config = dict(
    horizontal_flip=True,
    norm='batchnorm',
    residual_init='none',
    grad_clip=0.5,
    cautious_weight_decay=True,
    steps=19700,
    epochs=8.7,
)
Rows from block 9 of a small image super-resolution model, named by matrix and row number. Rows with one number belong to one channel. Each number is 128 + 24 x the weight over its row's rms, rounded and kept within 0 to 255. All counts start at 0. Numbers have three digits each.
After each channel's rows are labels from the 100 images, of 14976, where the channel reaches its highest value: "place" is the part of the image that holds the peak. Only what is clearly more common there than usual is listed. The data: patchworks of several textures. In brackets: how many of the 100.
# convs0: first 3x3 conv (model.decb.0.1.convs.0.weight, 128x128x3x3, each kernel summed), inputs 0-127
# convs1: second 3x3 conv (model.decb.0.1.convs.1.weight, 128x128x3x3, transposed, each kernel summed), outputs 0-127

convs0.117:126137087111136138136085112111146123152201121149117132118198108111144105099120099095093141134138159134126136109086135166127127130118096131151123125118133104088151149146143123126109125102050156104117110143090121123108118105123107133103158130107111120140115125112105118134120152142101106129126090146149094117093150131180139121126102093140134131125100165133137094148136128108134128087046
convs1.117:140164153113114127116118151141123158141095143112128114106129165149120163113123176131136086107149120133150117112137157121138123130147130141152149116134165126152151114120141156111143138119155085134142139133121132158195182115147149122087129126144161164088143123120069116131138076154159141116123090128126101121127145161090168101138140124146130113192146145172142126119164165150110095099183
place: centre (45)

convs0.40:099114140108164146115104109138120129153141164113160114110079137121133119113131098099150162164120164145135116122108103149078119114123125119118144087118135121112151137100127139125095136099106093149145120130099135146089153094077134124113224150134127120148149110090125133130121094117120114122097103125127064120118119074144173115157120165107129178106107119142148134112157113145137151112101
convs1.40:102124145086123102130167170118162126166140154125154112189099085092154138168100133154132100148099082119111138166134163126100152114121142094124097154128156137118131133132095113158109130127102144135090114098144147096130108143134106164098124130108132104153168112124168081172132121142138097129176157111120096128091145111110130112121116122171108112119145142119122094127120117124101158180143
place: middle right (33)

convs0.39:117134126086110139146123123143095169178095121093109140125137129146113133103098063095168129140103118143132121124140085137099135124124121144122127109106108108126168114118144119121086139130081133160135102099128113127132135139088106117141132095206109127136169113112132135092119144091147155113167118079122131087142150087105113109136103109147143118168126171098101155102137119160146142079135
convs1.39:129098147145112131131120136128182114142162156183152109104166130145146133148141128141150152122167145139129133114140132134166112122162179156141106134129200148114168136107130156132137129163096114150140107168112139159093122114127164122123140128119168163113160120125138116153130145137090096130091102156145158112198119149113112128112071126156165123114153122136181117148152140137108161146115
place: middle right (48)

convs0.43:124115095093089086138102159126117087095126117132114146122131132118098102108139147140126125132105159109152120185101098114089119119115135152157124130153163127143111120081131090134131123119117143111101076124131111106056105127123118141158137145134159105118129114095101115144121178128124115096118151127119115123173125083081117131138108067145143087125115111132115139100091110119148170073144
convs1.43:144132130115150104123102120133155186110123137125106120117100130144134130147102164139143154094136126168141111108158173147125192117114146106139094147166134143101122182167120108123104143156125134137085136093157129091145155160126115137143106191147118156140100127096104119132157129122111113074147144111114091135100139149117178100117091125117133139102145126097125132174119157099103090143092
place: centre (33); bottom centre (28)

convs0.78:102123108120102106105111103138140137134104109152113191119141109113144118111105153079141125094131150125090108099089151097119124113148138101118128159147141139105153104149149127114132140109102105105115082104100107095122105102118153178121126123165180135149129135130136098099139179134146097140104118111098145114118103127116093146160102081112157118135149152070094119113110106074140127085093
convs1.78:163159144127149132144138115139107131110140109117092104135130159160124132102103147114116101097138120123140173093165098125125116139134137113160174115139139089160129156124142131113087159129110132094125117129138132171129136110148125125171144095131136121121091175108125135096161138154084137089175109105143132072131092076145158121132098171145164094134118073125130144106106138130112097082167
place: centre (38)

convs0.16:154128109156098127150083082093178108098105169112110105103114119133112111144109121150140118108131116065134111121125100104156148126174170130114112098137118113129123133122137090178127130143119118129086087112129147120145082082174118122150150125161137149149089147105110098113094159171127125113097137140148121125155167118106091107111168140149135148142152116126138147176153140134107157104119
convs1.16:136128098124144117144173129127106148183127103116170132130137106153114186117097160095155159099116150170132103116157124132108092136093124131111143168140103156141114107119127130099085119099092188100150132100135112142091167123128125144122090115132059110121126149124163148106155146105131109096121118062134133111142111143098125117136121152105134140131142149112117114108114082104159105159123
place: centre (32)

convs0.113:105140118100114138111094134155176138121126121117128109086146117129110118096116158121126143134153115111100125151129140197145115129094140129122162122121083109171107118112106098105137124166103102165132102108103192116112130114115162147115134136102132108119142106115106139115147114154107097117103131129107126111108107108107119128145084120143154045096182128069116138139091141178113107146128
convs1.113:185111158123091112169134142130115163151162118176129138109093100133124096105093163117157139119110151104113129138178122118116135160155121095126093134115143135116140098127145114148083120104123127106115143100158116142181109108152155101148151150134135120156101125180140149112123127106132157131169100138148144143106140111180139097122102157130142135144134175138092131163094111074170138151151
place: centre (46)

convs0.108:140142106125158117106145087108175163112126150103140142135151133130154168110108103163092094159104157114103107133181128148122125106120124124134137170143181179121177129170107119129140151149096128134091132109169122137127139129168139118099143146167155101162106152166131123093154136144109149116132073112095150160117134128141124110160167126099079135097115142139142121148103150114141150131098
convs1.108:140143155119127141122135169141098071132114087093102101092090115129094088133158123089099137122166077132136105127113123139096108120139105138106111118084123101115093144111131098141129121126131139095111102117103128112120102125120130093107100089101101144115110112118105138155123088092166097144157121112140117065123142121080130094132148081136142049136122120135128144108123117118140096110116
place: centre (43)

convs0.86:077158142110131096099094144156121087141131121154096155170126118085118098174147152152142098128095141146066131114114117142156118077110168133108105078168081106132100093118108130119147116119130088118086144133147129148085131095084126103147159121120083141128132065127104133161125136120139123083101102143128125111135115133138094119123142142120111121114106112147112115118106106123139138138134
convs1.86:093112099111154112146137139115114096082104119133133117098098087133102130116149112134098137110161134098127112099118117125118112162095092095107156161108094143136122118138056109116134121117160104127125083157093109091125139150114119134094080135119127117121144075173141131116111132106133120126147155135118118148125149098123129116087160095121052116061162099133111108108132128125126094132144
place: top centre (28)